config.toml
model = "image classifier"
dataset = "rendered solids tumbling over patterned floors"
train_examples = 195000
image_size = 48
crop_scale_min = 1
horizontal_flip = false
translate = 0.06
targets = ["light from"]
num_classes = 4
arch = "wide_resnet"
norm = "batchnorm"
activation = "silu"
depths = [3, 3, 3]
kernel_size = 3
stem = "single"
avg_pool_shortcut = true
widths = [96, 144, 208]
mixing = "mixup"
loss = "cross_entropy"
init = "torch_default"
residual_init = "none"
optimizer = "muon"
muon_scale = "match_rms_adamw"
lr = 0.0065
momentum = 0.95
nesterov = false
orthogonalizer = "newton_schulz_5"
adamw_lr_other_params = 0.0022
ema_decay = 0.99
steps = 40000
batch_size = 128
epochs = 26.3
lr_schedule = "linear"
final_lr_fraction = 0.1
warmup_steps = 2000
weight_decay = 0.04
adamw_weight_decay_other_params = 0.01
Rows from block 4 of a small image classifier, named by matrix and row number. Rows with one number belong to one channel. Each number is 128 + 24 x the weight over its row's rms, rounded and kept within 0 to 255. All counts start at 0. Numbers have three digits each.
Before each channel's rows are labels from the 100 images, of 14976, where the channel reaches its highest value: "responds to" is what is common among them. Only what is clearly more common there than usual is listed. The data: rendered solids tumbling over patterned floors. In brackets: how many of the 100, against the usual share in percent.
# convs0: first 3x3 conv (model.blocks.4.convs.0.weight, 144x144x3x3, each kernel summed), inputs 96-143
# convs1: second 3x3 conv (model.blocks.4.convs.1.weight, 144x144x3x3, transposed, each kernel summed), outputs 96-143

responds to: light from behind the scene (87 vs 24.9)
convs0.103:131178146145123075107146140149124148150126139091146134125171167143155173165122149143147103117105140112153102095148132112154121124119136127151147
convs1.103:146101131126128169123141128128128123096156130134108160149112124114137162160119174099121143129127123155093067099106086149107121132145104129157138

responds to: light from behind the camera (91 vs 25.4)
convs0.39:137123121119085124149085125137121174150167139087149085093150162141165132137124148143148138109110147148101119149121141107182109105113099103121166
convs1.39:134136097161127116128145098146153103110101078138124151161124094124101132130116132120128098109113100127130155166109116179140120126082114100111102

responds to: light from behind the camera (72 vs 25.4)
convs0.117:102111120133126069140149136131114129123144090135128093121154057117163128103135131139096135108123119136128165128135074118143126122109133114138170
convs1.117:147126127145157144136128141111102125082121161174122100120098149105116126114135125150122144136137102128158097106131123123142082117108085143103144

responds to: light from behind the camera (54 vs 25.4)
convs0.94:113123146149086125103119148127073120110109131094156105118131104130095128133123115139143119115159158171118117132121097131087155126118128099170155
convs1.94:143146100090145066126154109120085165138131150140100156143113131089129102145127120130146134114120110121098194105146146106090135112145132133126107

responds to: light from behind the camera (80 vs 25.4); sphere (34 vs 9.7)
convs0.99:128120126114131077137071130129137120156128150137128086117111124118153098146105146132156147081104145133113159121117135107105104094099097109110123
convs1.99:113126145153097111157156131142111113133129119155133099149116111089104125116149129159157121122137115139139154141109118104147132139145144102159128

responds to: light from the right (61 vs 24.8)
convs0.32:129161142158153130138110161075115102105128085118110107119080105146130113135105130093139132109129142092109088116093141120078167104110123104166086
convs1.32:129122175133150159116051104141146103169101162114132089081097128110099127186158121115164148119149097084146103094150152132101137133105132135124091

responds to: grey object (50 vs 19.3)
convs0.138:142127149142062115131102153122146101100141130139095139101112118123139145115136117137123117137093125127118103103158135139097094100170137084118120
convs1.138:154096120122145155134142155139136125126126128090154119141143147132144108157109114091145121142165099141126127130121135110088152145115144119123138

responds to: count: one (53 vs 25.8)
convs0.43:110098159104093140100117128107108164105153095152107131118108102113152105095116126121130125108122053111123138118120092087156120110082117122116118
convs1.43:124119089156120141141128135134101132152101153150139121083152093124158155082105156139116090104113115125130110134121179128211127149106091112118119

responds to: light from the right (68 vs 24.8)
convs0.110:129150115132072097129108155112144102120182140134112107126126104109091158112129151103178097089101126128139121096131102118141071148143112108114117
convs1.110:096109141106143149105096152139113096119078114109102165121084125143112163108114151147140156150115094137141093127127166151117137138143148144130122

responds to: light from behind the camera (84 vs 25.4)
convs0.142:137100114129135149078088181132105095124112084131133111107111150126121134139137077155095123108101114122105143149143134113115112143087125112129139
convs1.142:133133160146117123151103105123127143115142134140121158161131071122132099154118114132144095138133127107126166121144100122125126153125115107136130

responds to: light from behind the scene (93 vs 24.9)
convs0.141:115168119154058119125048111127123151173105129140116129102149144127130138115114144163133144112159116166151138161190154151178124111105135119136136
convs1.141:120143132130187162213133107111161117106170118104145154086119167101091132161120116108122162117109134104140133137100100131123166073134104137106131

responds to: egg (28 vs 9.5)
convs0.25:107127122131111152166089114105083101126109105138125129148059087128119126153147088125113114085119113127101146174105143117116107152167153139163126
convs1.25:151152166109098161137120129099116143144130133132129147172152128111139118198139131122106096125134108089119152119160086116142153138151112093098138

responds to: light from the left (61 vs 24.9)
convs0.98:152107113124135119090139134115120134108099138120112115097138114166111121126095112130118171090096110145098147103155129101173110114084123112127126
convs1.98:123116105142151137157141144089122132120125113064149130118155131096121141144149164111162118138138125128159130099111108152122080189124123151125125

responds to: light from the right (83 vs 24.8)
convs0.81:122126102121137154118096096093148173149088133105096115135131142150142181152156120136165120154116087135116148115173086073096079128115139122093134
convs1.81:170123138149166125144062180138132130100142109144070142116124137114077121163120119124108125131106155124110135137132133128136118140060140063125143

responds to: light from behind the camera (60 vs 25.4)
convs0.11:097170100131096112159085099143156134084104123154120137134115140084119143068100100140141122119109139148123137177093133167133123139112124121124135
convs1.11:129114105089106055123123136085143118114168138143102151142112110164114120119125133108149113111126174131115164106124105128114118125148144128134092

responds to: light from behind the scene (66 vs 24.9)
convs0.100:127134164127128097141102114143174120105145167130147157154101118168143125167106172139095111121096170134124138141154100143135120126118127148106134
convs1.100:124132152162149161112133097111162140125128111126113105126141112119142145096121088151143119115120132119139129118130122115158127116174153104107118

responds to: light from the right (93 vs 24.8)
convs0.16:159121113113144096121103136097141135145119144129116110091144123170128151129138146110112141158129161100101084172129155152122150130135099107141115
convs1.16:145108127119092132120134142139150130113129080134150170164106110098121146151126136118105100113113117125134112063116129133147139154107097106133103

responds to: light from behind the camera (70 vs 25.4)
convs0.137:136116095111119123117159122141145100125103115155115092121089121111154098109084123136129157151144092107097125140151137108113111116131126090115150
convs1.137:165112122162106129141115152160056139117144075160138114126125100128114108135161086111095160135068115128134092159119125135157102098169123097168141

responds to: light from behind the camera (57 vs 25.4)
convs0.54:162110129114081133116149101188103082139134136153119064125123119089170140120124134146165139137097115083111120099136107108117111122121110089102177
convs1.54:092105143095173128148124153118147113146141117110128106121128122104111117106120129104128086186116106118169155135114177103118096144136106145119134

responds to: light from the right (77 vs 24.8)
convs0.128:136138123083120114123088134139147184128135147116156088137118131163173082110142182133143168153127104134122108160108093128117125126120152170108121
convs1.128:142107161130157152112156143119149111099139094197099116132125128109069115126126100144110131117161172153142186103126138144134108141081144071134112

responds to: light from behind the camera (55 vs 25.4)
convs0.3:117169135151064131095122150131132134145132093141151133079134113114139144134109110114071122108092128162121113109126153133110111099164131077108141
convs1.3:124095108096093085106106097118127106139141099114145138067100118102135108158130110124124132101127091132078150114134092118101156181111128133099112

responds to: light from behind the camera (57 vs 25.4)
convs0.55:112168111127064109111146136128140139116130112139145158099104150089141105141145122130106117137094120144091132178125137104095111131160167096124126
convs1.55:149118141115097117132174114114134177126118148162115105115091126149154133135137103101123132117146116160150136129136067102130173114135144174134141

responds to: light from behind the scene (94 vs 24.9)
convs0.87:146101135144130083163173116133136131084122148187112125126131103117135112146134104111157110144110112098109110141126152141102159117102141153135083
convs1.87:159131120097130105115155113138078119105116117135140104149118108116131114138122092135142091160096096139097110122104107158129115150193110153142123

responds to: light from behind the camera (62 vs 25.4)
convs0.9:141145183128097106135161132116114139129121150106123081140139118144105114144137097127079120122119177114161103073093122135155122145116115094118163
convs1.9:134109130110099111135105082137125119137131108170134097124090114110124135144139123067115139104156089152144149134122106163146140117134109115142139

responds to: light from behind the camera (76 vs 25.4)
convs0.15:102141087149146138145102118103109112129140136134162123172164150102141126152126157154093138108162133125095175148139140098102116123082135130169158
convs1.15:107096112127114151125097123100121142072118120171145139150120153153119120126126145140079133162112090130106162132117114108103095137130122135132129

responds to: light from behind the camera (75 vs 25.4)
convs0.140:130144088164099150113083143153096137111129119096127092109148154144192110131122138150102124145123157184159128106128084135125144138057106127119170
convs1.140:149130119105157148138134114092108148100149109181126140122101140126115128133126145123125136147100108119135152141144139153111165154129116089099111

responds to: light from the right (87 vs 24.8)
convs0.74:124110135131072123134148076129111060157107088148133100164128093088132135094120116091166153126141100086148107116136113151104130151130142083098096
convs1.74:111116196107061141121099161126092100050165110162146119145077120122145118121133171152080106129120161136143164120144110129105140138106134155135130

responds to: grey object (41 vs 19.3)
convs0.26:124144094155131119106103122175075140115162108091161141140124096138147134173140132095123096111130111175093098153151067128178143102117126139150128
convs1.26:114106118146192119131132136110151095135163128126126146110098135126121112116138141146118139129132157096141135136127162128096128082132127137122106

responds to: grey object (39 vs 19.3)
convs0.67:121137129119099123122118132133111093126094126140107148087175103147107070115161130124130145118057126131134099105144124123127145118167117069131130
convs1.67:128128129082087114091112142101120124111091158098123135171121142111129126104132139120119113133117118139142123139085155143109091116148139115103135

responds to: torus (25 vs 9.9)
convs0.121:140142127119081153119128123110137132123142105115112145139136120180153153145141128138117150101135141128110145156174152149106137113074124130134143
convs1.121:117108168102081157158115142128142111113089120122111173094124132105119129129101160137095105173092089142158136158125107127108144109123133131156133

responds to: light from behind the scene (65 vs 24.9)
convs0.57:123183106132132142137117139097140149083082105136097122153076112096140133120142149139118108128127148160127116097113127132140127127146096105150149
convs1.57:174185150146081139107116150137068111166115084146132133130169112152149124093134111128146079117118103124100094118139128135137112139112158128091119

responds to: light from the right (92 vs 24.8)
convs0.18:151168141125099148109116101121150109139114116134159090136071152119144147089102131087221128141149119176111101082147130119129126131087162135114105
convs1.18:117119136102141174126136168128149114081124121156106143167108152122149099092137180069185134132125161121155134119102139109105129130119141166134128

responds to: egg (28 vs 9.5); sphere (27 vs 9.7)
convs0.38:130133125147055120138174143149108109104103118124120107151068121109151152132139105147102132141101125163113115145146121167167133148100136112140131
convs1.38:112131120099059139137074101132106113150085123110121169090150122130101139099125170143145114115155102125108164138126136109117124130132102115138132

responds to: light from behind the scene (79 vs 24.9)
convs0.122:124113120122107106158120163125121115134114093112110164132117147104137148135115102161123112151103113106138124149135159148085148113131110134143146
convs1.122:098107089087125078154128099139123122129099089111103092128112110124113104147122122062096118139077111136140088122128125131102152119146129147116112

responds to: count: four (55 vs 23.2)
convs0.36:110130122116101115145142113134127099155108136115156159116116130144103124131130115164134112150122145160108164146091129127143096089151140161148118
convs1.36:167131142140141109134128135103120113109130115108132130115133116130152114145100123121138123143161126086128133125141110110133146018117127114098125

responds to: light from the right (93 vs 24.8); sphere (30 vs 9.7)
convs0.118:141164085166090086132110127120134114131157088126143101101100128136136109107128142135176113106100126124147101121145105139104117099114095120168102
convs1.118:113102186119100154155126143130141111089139099121135109133110121112121152086168149160103127155126189140170153122110148142138112151112123148146113

responds to: sphere (37 vs 9.7); egg (31 vs 9.5)
convs0.112:095121119129079120140113145153092162160141130146114079113118131135123107109141101144116140126125146145136123145137122126184164138127161105148135
convs1.112:138133103151157123154132121090129109109086198110138141135123115141127113131128156132098213101133078128136091132163176119041157086149118110135119

responds to: light from the left (87 vs 24.9); sphere (32 vs 9.7)
convs0.104:127122133169147089153152108097111082124123116171149071134084155095126145113093108123124100099128085117117156113105124112132142113121169123120093
convs1.104:132161089104156102097147131159110113118097129158136114117116126148126088123116103150141112103127139133117137102140133155127148132175128117141125